config = dict(
    arch='fnet',
    model='image classifier',
    grayscale=True,
    norm='layernorm',
    inner_norm=False,
    patch_size=[2, 2],
    loss='cross_entropy',
    eps=1e-08,
    batch_size=128,
    weight_decay=0.04,
)
Rows from block 3 of a small image classifier, named by matrix and row number. Rows with one number belong to one neuron. Each number is 50 + 15 x the weight over its row's rms, rounded and kept within 0 to 99. All counts start at 0.
After each neuron's rows are labels from the 100 images, of 14976, where the neuron reaches its highest value: "responds to" is what is common among them. Only what is clearly more common there than usual is listed. The data: rendered landscapes of hills, water and sky. In brackets: how many of the 100, against the usual share in percent.
# fc1: MLP up (model.blocks.3.mlp.fc1.weight, 384x128), inputs 0-63
# fc2: MLP down (model.blocks.3.mlp.fc2.weight, 128x384, transposed), outputs 0-63

fc1.48:48 32 54 62 37 54 51 35 58 50 53 65 51 45 53 46 35 33 60 50 39 58 69 78 33 64 49 38 47 35 44 49 07 74 39 55 44 41 53 30 25 34 36 40 56 41 53 76 39 58 78 57 14 66 39 64 75 66 57 49 36 57 48 39
fc2.48:43 61 39 57 51 45 59 68 52 25 41 39 13 50 46 37 52 47 39 50 63 42 35 86 92 28 22 78 42 49 47 49 47 19 59 35 44 31 40 56 56 48 45 47 36 45 65 56 50 90 53 41 64 46 14 79 53 50 62 67 47 36 58 40
responds to: purple alien crags (36 vs 14.4)

fc1.134:57 53 87 54 53 18 23 95 62 34 24 77 41 54 54 39 62 60 42 46 69 53 66 53 36 42 39 64 69 54 77 58 25 56 57 45 67 60 55 40 62 29 63 46 32 56 73 55 45 75 51 37 42 52 56 54 17 75 44 69 48 62 37 49
fc2.134:20 74 30 58 71 45 47 22 60 41 58 44 56 51 33 75 53 49 23 49 70 45 73 51 66 54 28 60 52 83 36 63 65 65 38 60 46 64 35 43 48 57 62 57 46 59 46 21 44 45 65 32 52 43 37 47 43 40 63 38 33 73 33 50
responds to: water (71 vs 44.3); night (50 vs 24.8)

fc1.304:45 67 65 46 48 19 52 75 67 39 48 41 54 72 56 49 61 45 55 53 47 49 64 67 60 45 45 35 64 55 61 77 51 67 62 62 50 70 44 55 77 55 22 58 63 19 60 21 64 36 63 56 83 31 16 61 39 37 60 52 37 53 46 51
fc2.304:34 72 46 58 60 43 48 23 08 60 50 38 66 57 23 56 35 27 65 63 38 37 60 73 52 37 56 76 52 51 40 48 32 77 49 31 57 65 43 58 54 66 73 73 32 46 50 43 30 33 19 36 48 30 63 60 57 34 63 40 88 49 65 35
responds to: water (71 vs 44.3); overcast (52 vs 24.5); dark volcanic rock (32 vs 14)

fc1.251:53 40 44 75 64 40 60 45 67 74 04 61 48 56 54 64 44 44 66 44 62 53 37 45 73 40 57 61 59 46 51 81 66 58 47 69 61 73 45 69 47 63 63 27 32 53 41 52 54 68 70 76 25 36 43 48 43 49 69 39 45 38 68 61
fc2.251:15 69 38 90 23 41 41 41 39 37 46 39 52 48 34 30 57 49 60 84 51 19 52 30 53 52 31 47 65 73 75 52 49 45 58 46 47 63 41 67 60 51 44 39 33 52 50 28 14 47 55 67 47 50 46 66 51 60 68 15 48 72 35 80
responds to: red mesas (45 vs 14.5)

fc1.275:57 40 54 59 27 68 48 43 73 73 54 59 62 57 58 42 44 45 46 13 52 41 52 57 44 42 54 51 39 58 49 51 56 77 64 69 48 50 46 30 53 54 19 51 71 33 25 55 64 49 65 81 67 45 03 52 43 56 80 46 48 61 48 31
fc2.275:44 49 41 46 59 26 65 64 36 48 52 71 67 74 47 48 35 52 58 63 52 35 62 51 51 46 46 62 59 42 34 64 68 77 76 38 59 48 42 30 15 53 69 33 35 54 44 49 69 59 56 28 47 53 71 56 43 60 51 81 44 28 44 66
responds to: desert dunes (47 vs 14.5)

fc1.148:36 44 53 39 68 44 47 43 49 41 38 33 64 38 60 61 39 47 64 59 33 54 72 60 36 54 39 73 55 14 41 60 58 50 48 40 71 28 26 65 60 39 36 30 37 54 46 39 60 70 33 64 43 28 73 61 49 66 69 56 64 71 56 37
fc2.148:88 51 48 63 46 44 62 90 72 58 22 67 30 42 57 74 25 44 43 33 59 53 63 67 67 47 40 36 53 55 49 46 70 38 36 52 60 55 76 70 53 34 70 47 44 47 40 83 55 27 45 43 64 44 68 21 37 60 11 51 61 42 47 57
responds to: snowy peaks (60 vs 14.1)

fc1.150:57 20 61 47 50 48 45 79 41 61 33 40 47 79 38 69 43 50 37 53 39 72 37 58 41 40 59 50 50 61 73 53 39 63 60 37 81 39 19 23 49 40 51 41 47 54 74 23 63 38 50 52 25 31 58 57 64 46 45 54 71 54 53 57
fc2.150:48 42 58 71 41 77 37 59 69 47 31 45 50 46 27 60 76 44 36 34 62 43 05 71 30 57 55 67 34 52 76 61 35 42 61 66 57 51 42 56 72 71 57 59 55 46 72 67 44 66 57 43 14 62 38 56 56 36 47 49 30 63 31 34
responds to: overcast (56 vs 24.5); terraced slopes (39 vs 14.2)

fc1.329:59 52 51 47 46 11 46 86 48 66 34 55 36 74 65 34 60 44 48 94 80 62 46 74 55 50 47 39 50 41 56 72 56 78 39 66 40 41 45 52 16 40 44 56 12 34 61 49 38 27 60 38 45 70 53 48 61 48 57 23 55 24 52 49
fc2.329:39 48 45 37 42 57 57 26 45 46 60 31 53 47 51 22 33 54 40 07 49 67 46 72 61 73 56 76 71 38 36 59 20 64 70 63 53 52 65 35 36 43 48 25 32 39 29 55 83 40 58 90 50 52 27 50 43 36 37 65 54 22 40 43
responds to: water (82 vs 44.3); night (80 vs 24.8)

fc1.322:58 49 61 51 35 18 63 78 55 28 52 53 54 58 72 48 53 35 68 35 55 00 61 48 37 28 50 22 34 50 56 78 45 42 42 51 81 61 39 59 75 63 50 62 48 25 64 59 58 61 48 51 53 46 60 51 57 48 54 40 71 36 36 80
fc2.322:18 40 25 37 36 50 13 75 35 60 62 32 39 41 36 44 34 54 71 40 53 54 52 38 51 54 46 58 73 84 48 35 45 73 43 44 42 64 53 58 50 46 53 56 47 33 45 53 90 80 50 49 51 33 46 57 32 43 46 19 40 60 40 35
responds to: desert dunes (58 vs 14.5)

fc1.92:66 47 38 61 46 41 51 63 71 60 54 34 56 48 55 38 48 51 59 71 34 38 34 56 50 39 72 56 57 41 38 43 45 47 43 86 50 47 53 28 76 48 52 28 69 06 65 33 63 49 51 37 52 40 42 66 40 48 63 79 37 38 66 40
fc2.92:17 53 55 43 49 77 29 59 48 90 15 35 78 57 66 46 56 36 59 36 69 72 42 34 60 46 65 24 59 62 32 59 71 72 72 51 45 47 61 46 48 36 43 54 55 20 41 47 47 62 46 33 42 57 47 40 29 39 43 61 76 57 52 46
responds to: purple alien crags (37 vs 14.4); sun or moon in view (27 vs 8.6)

fc1.274:50 53 36 52 62 35 60 52 49 42 43 25 88 48 49 55 33 20 56 47 44 47 39 79 51 55 69 62 30 49 39 83 57 56 58 46 63 55 67 61 89 55 73 38 42 39 64 45 47 69 41 67 49 52 62 50 65 81 54 70 46 58 44 48
fc2.274:34 42 54 52 55 57 38 47 54 67 59 56 08 38 43 81 62 67 60 29 39 42 71 58 71 45 57 41 58 50 58 41 60 45 45 61 48 76 72 38 70 44 30 52 54 51 50 62 46 61 45 42 32 34 84 52 15 41 18 63 39 62 66 39
responds to: dark volcanic rock (40 vs 14)

fc1.267:61 54 46 44 36 47 46 44 52 75 58 67 54 72 66 20 17 54 44 49 43 57 78 48 08 54 54 69 49 55 39 60 64 57 58 55 43 61 23 58 28 52 63 58 76 49 48 16 48 38 44 58 53 53 35 42 22 53 51 50 46 66 56 19
fc2.267:02 56 62 50 54 38 49 31 45 67 75 36 32 43 58 50 40 53 44 49 62 38 34 28 56 38 18 40 56 72 51 53 46 40 58 28 41 38 68 67 66 43 46 46 47 49 39 58 67 63 63 52 20 59 57 57 42 74 70 40 31 31 43 68
responds to: water (77 vs 44.3); desert dunes (33 vs 14.5); sun or moon in view (26 vs 8.6)

fc1.170:43 33 29 44 40 42 59 54 61 49 52 47 76 47 52 41 71 43 56 45 70 29 78 45 50 43 25 53 45 62 63 69 70 40 54 41 80 18 55 55 57 72 46 33 72 46 56 45 58 43 56 45 54 62 49 81 29 48 51 69 60 57 72 59
fc2.170:99 47 42 41 43 69 36 68 39 22 54 56 66 60 67 53 44 56 60 39 58 59 41 68 59 55 67 32 42 58 57 47 31 81 51 32 55 63 54 14 36 29 50 41 73 67 48 59 45 57 55 72 18 54 40 46 49 66 71 66 65 66 41 33
responds to: red mesas (34 vs 14.5)

fc1.348:50 77 56 52 26 73 59 53 56 58 10 71 52 49 26 73 46 40 46 57 61 56 44 60 49 74 53 51 61 39 36 48 68 61 49 81 54 17 48 57 60 32 47 20 52 78 47 58 47 37 28 56 29 37 50 51 85 55 47 45 08 42 66 46
fc2.348:28 29 53 55 59 33 43 70 48 30 88 51 47 32 57 39 56 52 23 52 67 47 54 45 65 61 16 72 43 39 45 54 37 54 48 28 67 78 51 75 39 57 69 54 39 26 49 46 47 31 66 64 60 28 67 72 39 42 69 28 66 41 55 54
responds to: sunset (52 vs 25.3); red mesas (45 vs 14.5)

fc1.104:74 52 77 43 48 58 43 56 40 61 25 57 51 53 53 31 44 59 61 38 70 40 41 45 46 77 41 30 36 33 72 42 39 47 43 43 80 81 49 53 38 36 72 13 34 44 47 71 47 65 53 54 42 68 57 62 54 42 55 39 31 48 38 56
fc2.104:00 36 76 49 57 38 49 55 56 58 20 60 31 68 43 52 48 42 51 53 51 57 50 44 44 46 00 39 56 60 57 34 47 54 57 47 48 26 54 60 45 47 62 54 36 41 63 66 45 73 59 56 46 64 73 84 62 66 57 24 44 54 54 30
responds to: overcast (72 vs 24.5); green hills (46 vs 14.3); terraced slopes (33 vs 14.2)

fc1.8:51 26 48 46 82 59 75 43 44 69 54 60 52 71 39 56 71 62 46 69 46 63 88 49 27 56 53 28 40 55 44 47 46 80 60 69 78 26 16 54 56 41 57 45 38 65 42 23 93 34 38 34 65 15 58 52 56 56 43 58 59 32 50 21
fc2.8:62 62 21 49 45 86 36 33 51 22 50 29 50 69 53 39 66 43 46 54 42 54 37 47 55 26 81 58 73 52 40 52 52 48 65 54 51 42 37 64 17 34 31 67 56 80 21 56 48 43 42 82 67 49 40 50 41 35 74 15 53 39 38 51
responds to: sun or moon in view (58 vs 8.6); night (50 vs 24.8)

fc1.333:46 45 62 37 42 55 41 51 45 61 51 45 68 72 40 46 60 31 53 31 47 18 47 58 40 32 35 31 36 63 55 71 15 44 52 29 57 48 53 20 19 54 37 56 53 48 80 29 60 58 84 69 44 67 09 59 46 51 44 74 46 47 32 33
fc2.333:09 54 63 33 43 46 53 47 49 60 23 57 56 81 53 60 74 59 32 35 66 52 37 15 37 47 35 49 69 56 63 47 72 61 30 44 44 68 34 30 44 46 30 55 38 68 39 53 78 50 28 62 45 48 65 79 36 55 61 48 38 48 43 44
responds to: snowy peaks (35 vs 14.1)

fc1.345:49 21 69 53 65 59 70 57 82 41 52 46 55 46 51 33 48 42 53 63 54 09 51 68 27 63 33 43 49 55 59 49 39 87 42 58 41 55 46 52 39 19 44 42 60 49 52 48 40 64 51 63 43 51 34 83 62 55 69 59 42 69 52 39
fc2.345:68 35 73 45 67 25 34 61 43 46 58 60 33 46 51 33 50 43 48 85 47 26 32 27 59 37 44 41 44 52 68 55 64 20 43 73 61 38 47 46 32 68 54 42 49 47 47 54 46 50 83 33 59 45 40 63 86 54 61 29 79 50 15 55
responds to: clouds (100 vs 61.5)

fc1.237:52 59 44 31 78 55 30 48 62 67 62 49 53 69 75 49 85 31 79 72 42 51 42 41 54 99 41 50 48 44 54 47 56 66 50 29 99 31 38 73 47 44 46 44 45 47 25 59 65 60 47 54 71 35 47 56 48 40 64 44 68 37 55 53
fc2.237:88 29 51 47 27 24 53 70 31 37 72 48 27 36 57 33 67 50 63 46 33 48 49 72 52 40 93 44 41 43 73 52 59 41 35 14 48 81 44 56 43 43 55 67 62 58 52 46 60 41 54 43 44 67 64 25 63 49 61 58 51 44 59 85
responds to: noon (59 vs 25.3); desert dunes (52 vs 14.5); snowy peaks (34 vs 14.1)

fc1.112:56 53 40 67 42 42 54 35 44 35 57 44 65 58 51 17 18 44 72 45 42 36 35 47 58 35 52 08 07 21 50 53 35 33 43 66 79 30 54 32 60 65 69 42 63 27 53 61 52 34 58 88 58 76 61 57 37 50 54 41 56 23 53 65
fc2.112:00 51 67 78 61 44 43 40 36 20 59 39 60 67 49 42 65 52 69 40 50 49 61 53 55 44 17 26 46 64 19 77 43 44 70 66 42 37 48 48 49 46 64 55 57 38 63 54 46 33 49 72 50 58 72 85 52 66 62 85 46 45 54 43
responds to: noon (73 vs 25.3); desert dunes (52 vs 14.5)

fc1.332:38 32 57 52 39 59 54 73 50 32 45 33 55 81 37 62 53 36 36 83 82 47 48 44 30 59 31 33 29 49 56 72 31 43 22 48 58 35 53 47 22 46 56 67 65 31 63 49 48 20 61 57 37 53 42 67 75 46 49 60 45 30 74 18
fc2.332:68 54 52 58 73 29 74 30 50 76 25 39 44 56 64 55 43 51 53 50 55 61 35 29 49 16 72 59 67 29 35 66 19 50 73 33 49 44 34 59 65 51 74 67 26 42 85 59 59 55 22 50 53 27 53 16 66 45 48 49 20 25 42 50
responds to: red mesas (34 vs 14.5)

fc1.97:62 75 47 39 43 53 59 69 84 47 28 54 57 57 82 11 45 33 50 48 63 58 39 75 66 10 39 44 46 34 34 49 63 67 41 54 50 57 70 46 58 45 49 34 43 44 50 53 65 38 23 62 61 37 55 42 68 40 56 18 69 59 66 47
fc2.97:14 23 61 34 73 40 44 21 44 69 76 47 51 51 24 71 58 67 24 53 41 53 47 44 57 38 54 51 46 45 55 43 56 49 47 50 31 56 32 69 78 77 48 62 45 53 81 44 53 61 62 55 60 49 41 81 39 55 57 59 23 60 24 57
responds to: dark volcanic rock (39 vs 14)

fc1.114:55 25 35 54 66 59 45 41 43 78 51 79 53 39 90 28 72 48 67 50 34 25 38 64 43 42 54 49 51 37 52 71 46 48 44 66 44 45 38 36 57 36 49 38 28 22 44 74 32 49 30 49 46 60 46 64 53 58 50 48 17 55 47 22
fc2.114:36 46 47 77 23 59 48 34 65 28 26 30 49 38 31 54 51 64 63 46 46 51 58 46 55 45 74 56 30 57 67 42 25 49 68 63 47 84 38 57 40 99 53 46 46 34 76 49 60 87 67 58 33 64 27 28 65 32 73 58 55 31 61 48
responds to: noon (83 vs 25.3)

fc1.75:47 52 30 49 64 58 84 53 59 61 61 59 43 63 55 64 50 33 72 49 67 44 60 70 56 32 50 20 60 36 69 62 12 60 16 87 55 54 48 20 64 65 40 44 56 36 44 51 47 11 57 64 78 65 39 56 59 60 55 53 42 30 53 70
fc2.75:35 60 42 56 65 16 26 51 54 63 70 49 64 38 47 42 41 59 42 59 58 65 59 15 58 44 31 32 83 50 35 52 43 58 49 70 60 19 52 96 74 69 58 62 71 40 63 79 47 54 63 66 32 69 37 40 67 47 32 15 45 67 51 26
responds to: clouds (99 vs 61.5); overcast (97 vs 24.5); green hills (86 vs 14.3); water: dry (84 vs 55.7)

fc1.80:53 47 53 52 67 52 56 34 71 44 26 37 35 85 37 51 65 43 63 65 67 56 40 55 67 64 55 49 46 28 70 44 43 39 46 32 55 42 26 59 29 83 45 28 42 67 39 45 64 37 47 44 22 60 45 58 34 69 74 82 43 26 86 52
fc2.80:00 63 47 52 67 54 49 35 54 56 55 46 40 36 50 66 40 31 61 77 64 28 61 66 56 40 46 66 44 46 54 42 14 54 69 27 44 50 11 46 47 24 51 30 52 63 60 36 42 31 41 64 21 43 56 65 31 42 65 55 15 56 64 72
responds to: overcast (73 vs 24.5); fog (68 vs 29.5)

fc1.185:51 43 67 45 48 28 89 48 68 45 51 27 71 57 69 58 24 32 59 53 72 55 67 47 39 23 33 51 52 26 53 57 59 48 24 67 50 36 41 33 45 46 46 35 60 54 59 46 80 41 36 45 45 46 43 53 39 50 59 56 58 28 59 59
fc2.185:19 58 71 44 22 63 51 66 55 43 42 41 64 15 64 31 36 63 42 60 64 31 33 40 52 51 13 30 44 53 49 44 25 49 73 94 31 68 82 32 79 68 51 41 37 40 62 41 40 50 52 57 69 53 44 65 32 54 70 46 46 58 59 56
responds to: purple alien crags (33 vs 14.4)

fc1.229:47 30 68 36 30 25 81 52 56 48 42 39 64 46 40 41 71 42 52 50 50 52 67 59 53 54 25 61 48 45 63 51 63 60 23 61 59 45 35 44 18 51 53 44 66 61 40 57 46 61 46 62 58 40 33 73 62 60 50 34 47 55 80 55
fc2.229:99 46 40 40 46 51 30 72 33 42 43 26 48 90 33 46 70 41 57 53 48 61 56 50 64 31 78 52 46 41 76 51 30 56 50 66 58 45 64 20 38 45 56 50 42 69 13 51 40 67 51 48 47 54 90 47 67 65 60 61 79 58 72 53
responds to: water (72 vs 44.3)

fc1.279:61 50 85 67 17 18 62 64 60 53 61 50 62 62 40 24 29 47 51 35 68 28 64 39 45 47 62 24 40 40 53 54 35 28 40 68 58 55 55 43 50 33 42 50 25 27 38 41 60 25 59 58 37 66 48 58 69 61 57 37 40 25 54 50
fc2.279:62 46 80 38 40 41 55 61 77 52 17 54 38 46 60 56 20 53 52 47 55 56 49 18 46 53 38 63 53 52 25 54 35 37 67 24 48 39 36 44 47 31 40 34 48 60 65 48 63 43 45 59 52 40 61 57 52 59 47 00 61 24 31 51
responds to: sunset (94 vs 25.3); desert dunes (64 vs 14.5)

fc1.317:70 33 52 73 30 63 47 41 47 64 62 35 77 59 52 68 13 38 34 35 34 33 78 38 38 44 70 43 67 50 53 57 63 50 51 53 48 50 64 51 37 33 65 45 92 52 43 28 51 30 57 38 61 66 40 63 35 67 38 69 56 72 63 40
fc2.317:06 37 46 28 49 41 58 54 49 18 61 51 22 45 47 24 46 88 41 51 63 38 40 46 54 65 13 58 49 77 42 65 60 65 46 35 56 42 55 17 55 69 54 35 39 58 64 59 38 70 45 59 26 49 36 90 54 68 74 51 31 37 65 46
responds to: water (76 vs 44.3)

fc1.266:73 54 32 57 26 63 46 76 68 55 25 51 42 49 43 57 33 20 48 58 54 61 37 62 42 60 41 55 52 60 48 37 10 70 47 47 50 29 37 66 28 60 45 33 38 33 46 62 51 24 39 50 41 54 40 56 47 66 61 40 41 57 42 52
fc2.266:32 55 40 23 61 48 50 27 32 54 57 49 60 42 59 67 66 51 46 39 15 37 43 62 19 43 39 75 50 40 59 36 59 55 66 36 51 64 20 68 50 78 37 46 51 50 38 47 34 55 52 72 35 60 47 75 62 33 53 45 60 47 80 47
responds to: sun or moon in view (36 vs 8.6)

fc1.27:30 53 29 75 41 35 48 89 47 23 45 66 29 70 26 53 67 49 44 59 85 56 59 75 46 49 29 26 48 64 76 79 51 70 47 39 50 53 55 36 62 45 65 53 37 58 61 64 52 37 72 46 38 43 24 59 58 65 46 38 34 56 56 32
fc2.27:29 68 51 57 48 36 09 43 49 50 59 45 46 45 38 63 44 56 33 38 57 67 74 56 53 34 16 65 71 84 36 50 79 65 54 52 47 61 49 19 22 43 70 61 39 57 51 46 65 59 58 53 77 55 70 26 43 52 46 45 32 61 35 53
responds to: water (94 vs 44.3); overcast (68 vs 24.5)

fc1.228:50 34 58 24 49 57 64 60 44 57 52 66 43 55 39 71 64 43 57 58 63 45 59 63 17 69 53 54 28 55 59 74 52 50 61 45 67 71 31 63 57 22 65 49 56 57 65 31 59 45 37 40 57 34 43 57 61 31 66 65 55 40 16 55
fc2.228:17 59 53 60 44 66 32 43 52 62 42 53 67 32 24 63 49 59 41 41 37 54 43 51 12 47 35 72 77 46 43 44 49 78 67 50 52 37 56 77 67 62 70 72 57 26 47 42 42 44 63 56 35 57 34 50 45 45 68 41 57 56 55 36
responds to: overcast (84 vs 24.5); terraced slopes (33 vs 14.2)

fc1.265:45 60 56 68 54 49 35 67 46 63 59 67 51 38 41 71 87 28 54 53 45 59 29 52 28 43 55 52 52 42 36 72 57 71 59 50 47 24 51 53 38 56 54 43 13 69 78 49 52 70 74 53 29 28 36 51 53 59 43 30 49 57 49 61
fc2.265:94 35 59 47 71 58 54 53 51 45 46 33 57 63 63 44 37 86 62 44 43 43 62 43 49 64 45 49 43 47 56 31 57 54 37 15 61 49 61 36 73 39 59 33 55 62 47 49 54 33 49 55 64 47 62 27 72 60 67 50 52 32 52 85
responds to: sunset (56 vs 25.3)

fc1.32:66 62 46 60 57 24 48 51 47 60 16 57 48 54 38 05 25 39 53 57 28 31 51 35 40 64 69 55 53 42 69 63 57 56 43 46 57 58 41 49 49 43 34 49 39 32 51 52 71 29 69 45 53 29 58 55 51 41 65 52 64 47 64 75
fc2.32:57 85 60 43 45 54 32 61 59 42 34 43 30 28 40 37 33 39 62 47 38 32 76 34 41 63 66 52 85 51 44 46 69 56 29 23 59 41 34 43 67 54 59 62 43 55 53 52 46 40 65 46 42 48 51 46 64 47 61 38 81 38 49 31
responds to: sunset (100 vs 25.3); water (71 vs 44.3)

fc1.53:49 44 52 58 61 59 60 61 53 42 52 41 65 46 50 47 60 60 68 45 44 39 61 71 20 77 34 32 19 43 72 58 33 67 55 65 52 90 49 27 61 52 51 47 48 54 66 40 41 36 46 72 41 48 50 59 81 35 49 63 31 40 85 55
fc2.53:45 72 49 69 39 45 31 38 35 48 49 56 25 50 76 53 52 57 51 58 52 40 55 21 41 37 47 60 47 76 56 54 42 30 50 23 57 44 22 58 31 63 24 75 52 27 53 67 32 78 42 44 57 31 55 53 52 74 52 16 14 58 46 29
responds to: sunset (51 vs 25.3); snowy peaks (44 vs 14.1)

fc1.66:67 37 24 48 45 44 30 58 37 50 48 45 66 40 22 44 27 53 63 73 65 46 44 57 48 62 47 74 32 47 62 59 41 55 68 67 63 66 64 53 64 35 39 58 40 60 31 47 88 67 56 44 29 65 67 56 36 55 56 37 44 41 36 52
fc2.66:25 64 64 55 63 37 85 60 65 32 65 34 40 46 58 61 42 28 50 49 81 53 39 39 51 40 23 23 62 36 43 58 25 54 47 55 56 57 39 63 35 59 42 50 40 38 48 62 47 28 44 35 26 52 82 56 50 81 31 44 90 39 59 36
responds to: red mesas (34 vs 14.5)

fc1.247:46 58 52 54 38 39 45 62 70 65 50 72 73 81 54 09 68 72 46 68 70 56 55 33 40 44 29 47 52 81 81 69 39 38 33 62 48 68 50 48 45 54 42 35 55 51 63 20 61 15 38 53 50 38 33 54 37 38 77 33 78 55 48 41
fc2.247:42 66 45 07 48 75 60 24 41 81 37 35 52 25 65 45 48 23 57 54 54 53 30 36 77 44 67 45 40 20 50 58 57 69 56 57 40 62 35 39 49 43 63 23 53 73 44 51 37 78 62 69 53 77 34 26 30 61 51 67 74 51 62 39
responds to: sun or moon in view (89 vs 8.6); night (66 vs 24.8)

fc1.350:55 44 58 44 27 06 61 45 53 37 55 44 70 39 55 63 56 51 52 57 76 49 44 41 44 56 54 70 39 48 45 53 40 59 42 67 35 58 43 45 45 52 26 44 30 44 19 54 92 33 54 67 21 66 42 54 63 50 51 58 63 27 49 43
fc2.350:08 71 52 47 35 69 47 43 59 45 64 40 56 58 65 23 33 57 74 74 46 47 34 40 57 73 00 41 46 78 41 61 39 60 59 71 50 46 52 72 25 34 48 56 55 48 58 50 34 12 46 60 65 49 58 75 70 72 40 38 66 52 66 57
responds to: red mesas (49 vs 14.5)

fc1.290:42 42 66 40 47 52 43 55 52 88 27 60 77 69 49 54 41 42 46 63 36 48 38 54 22 41 31 26 42 29 42 52 56 33 41 33 64 21 29 60 56 48 72 57 51 38 50 68 61 60 77 67 48 65 32 66 67 50 62 56 51 09 80 29
fc2.290:78 56 57 18 53 54 66 49 41 48 60 34 76 47 41 34 45 48 59 64 55 60 41 58 35 48 99 42 53 68 63 32 50 29 61 37 40 60 55 52 59 19 81 30 46 63 40 45 38 43 69 46 57 51 60 16 49 70 70 38 54 66 49 52
responds to: noon (62 vs 25.3)

fc1.349:40 30 48 52 57 23 50 68 48 57 58 26 48 69 63 44 65 47 52 77 37 50 46 70 47 56 60 15 53 62 49 44 55 52 48 50 66 44 25 56 67 72 88 52 32 50 77 48 34 64 73 55 38 46 32 54 60 51 47 99 59 40 57 29
fc2.349:34 51 40 45 67 67 37 39 20 19 24 37 50 40 55 74 54 44 50 71 42 48 14 36 58 75 97 53 22 50 67 35 51 54 72 82 66 44 20 52 51 53 37 69 78 57 65 29 54 57 08 35 57 54 39 64 57 49 56 61 51 51 30 53
responds to: night (94 vs 24.8); desert dunes (51 vs 14.5)

fc1.39:39 55 35 46 49 19 46 42 70 42 65 42 99 51 62 51 51 64 47 32 46 58 77 53 46 26 32 60 53 41 65 62 47 34 44 33 74 31 40 48 95 60 51 42 43 50 50 21 44 45 26 59 57 55 64 60 68 85 56 57 35 59 38 54
fc2.39:74 32 47 32 58 62 50 61 50 44 33 51 02 62 38 34 48 69 44 50 27 63 51 49 51 96 99 46 56 49 46 37 49 58 71 45 19 66 53 58 34 50 21 55 74 49 63 66 54 54 76 71 38 36 45 21 36 21 42 56 58 27 49 62
responds to: dark volcanic rock (37 vs 14)

fc1.84:42 63 50 76 41 42 46 67 99 39 36 27 53 39 49 39 31 61 48 46 75 57 59 36 79 77 25 63 53 44 59 51 41 47 62 37 35 57 67 53 46 69 41 38 65 48 56 22 55 48 70 68 51 63 44 61 33 47 56 48 39 66 87 29
fc2.84:51 39 51 53 60 53 26 44 31 35 42 39 53 36 53 65 44 49 35 76 26 63 31 73 24 47 50 39 47 35 43 21 36 61 70 47 56 38 73 57 73 58 74 71 47 34 39 34 35 57 52 18 43 76 51 57 49 37 26 48 72 62 41 67
responds to: dark volcanic rock (42 vs 14)

fc1.240:51 56 61 33 33 61 36 47 54 55 66 36 58 53 60 55 29 28 50 60 67 57 44 60 52 79 52 53 65 51 69 59 49 35 52 24 45 68 58 09 49 41 55 48 44 69 68 59 72 34 65 55 34 66 60 57 49 42 71 33 27 57 66 18
fc2.240:00 34 51 42 35 48 27 39 58 61 41 51 54 61 62 73 66 54 64 58 60 04 52 48 37 27 09 30 32 78 62 35 35 46 50 45 62 48 50 66 49 57 35 62 65 26 63 56 40 39 33 37 48 48 62 95 52 67 56 51 31 61 38 63
responds to: purple alien crags (40 vs 14.4)

fc1.135:43 45 54 58 42 50 50 96 85 37 27 72 37 43 72 64 55 52 57 70 56 48 50 50 66 59 41 48 65 44 44 43 61 51 49 38 39 20 48 55 66 59 40 38 75 52 57 41 64 56 71 59 52 28 28 63 45 46 60 55 37 60 53 20
fc2.135:33 41 65 67 57 40 56 37 50 31 41 72 43 53 43 30 64 38 35 52 63 35 34 49 57 67 39 47 75 55 44 51 45 66 40 65 41 47 51 71 45 45 18 46 43 43 53 40 62 27 33 47 80 42 26 39 04 64 27 76 35 44 25 31
responds to: night (57 vs 24.8); snowy peaks (36 vs 14.1); purple alien crags (35 vs 14.4)

fc1.220:63 13 55 30 39 56 38 49 66 43 65 67 81 55 66 43 45 61 41 92 61 58 78 49 31 35 65 39 56 67 39 58 44 55 24 44 62 44 36 61 44 53 58 46 21 53 68 26 50 47 49 43 31 34 48 54 40 45 61 48 52 57 59 47
fc2.220:04 63 40 32 49 50 35 56 29 43 34 62 62 57 31 36 53 39 75 47 53 48 52 65 62 30 66 45 72 37 54 34 35 47 63 52 50 42 44 31 49 48 60 49 58 74 27 31 40 53 58 66 51 46 55 42 46 36 92 44 59 51 46 52
responds to: sun or moon in view (95 vs 8.6); night (90 vs 24.8)

fc1.13:49 44 56 47 61 53 38 63 51 66 31 55 64 61 37 05 74 29 46 47 13 53 30 54 22 76 58 30 66 73 37 49 39 35 76 51 66 47 25 65 50 43 76 44 52 62 48 36 62 56 65 68 60 29 31 54 77 56 77 62 53 41 59 33
fc2.13:23 45 58 65 47 48 38 53 41 44 45 25 44 38 57 73 47 28 47 48 39 60 59 49 45 67 54 65 25 52 66 38 47 67 47 88 50 67 48 42 32 52 02 61 70 49 54 41 64 55 37 73 41 72 87 62 55 41 30 53 36 34 14 42
responds to: noon (66 vs 25.3); desert dunes (37 vs 14.5); red mesas (35 vs 14.5)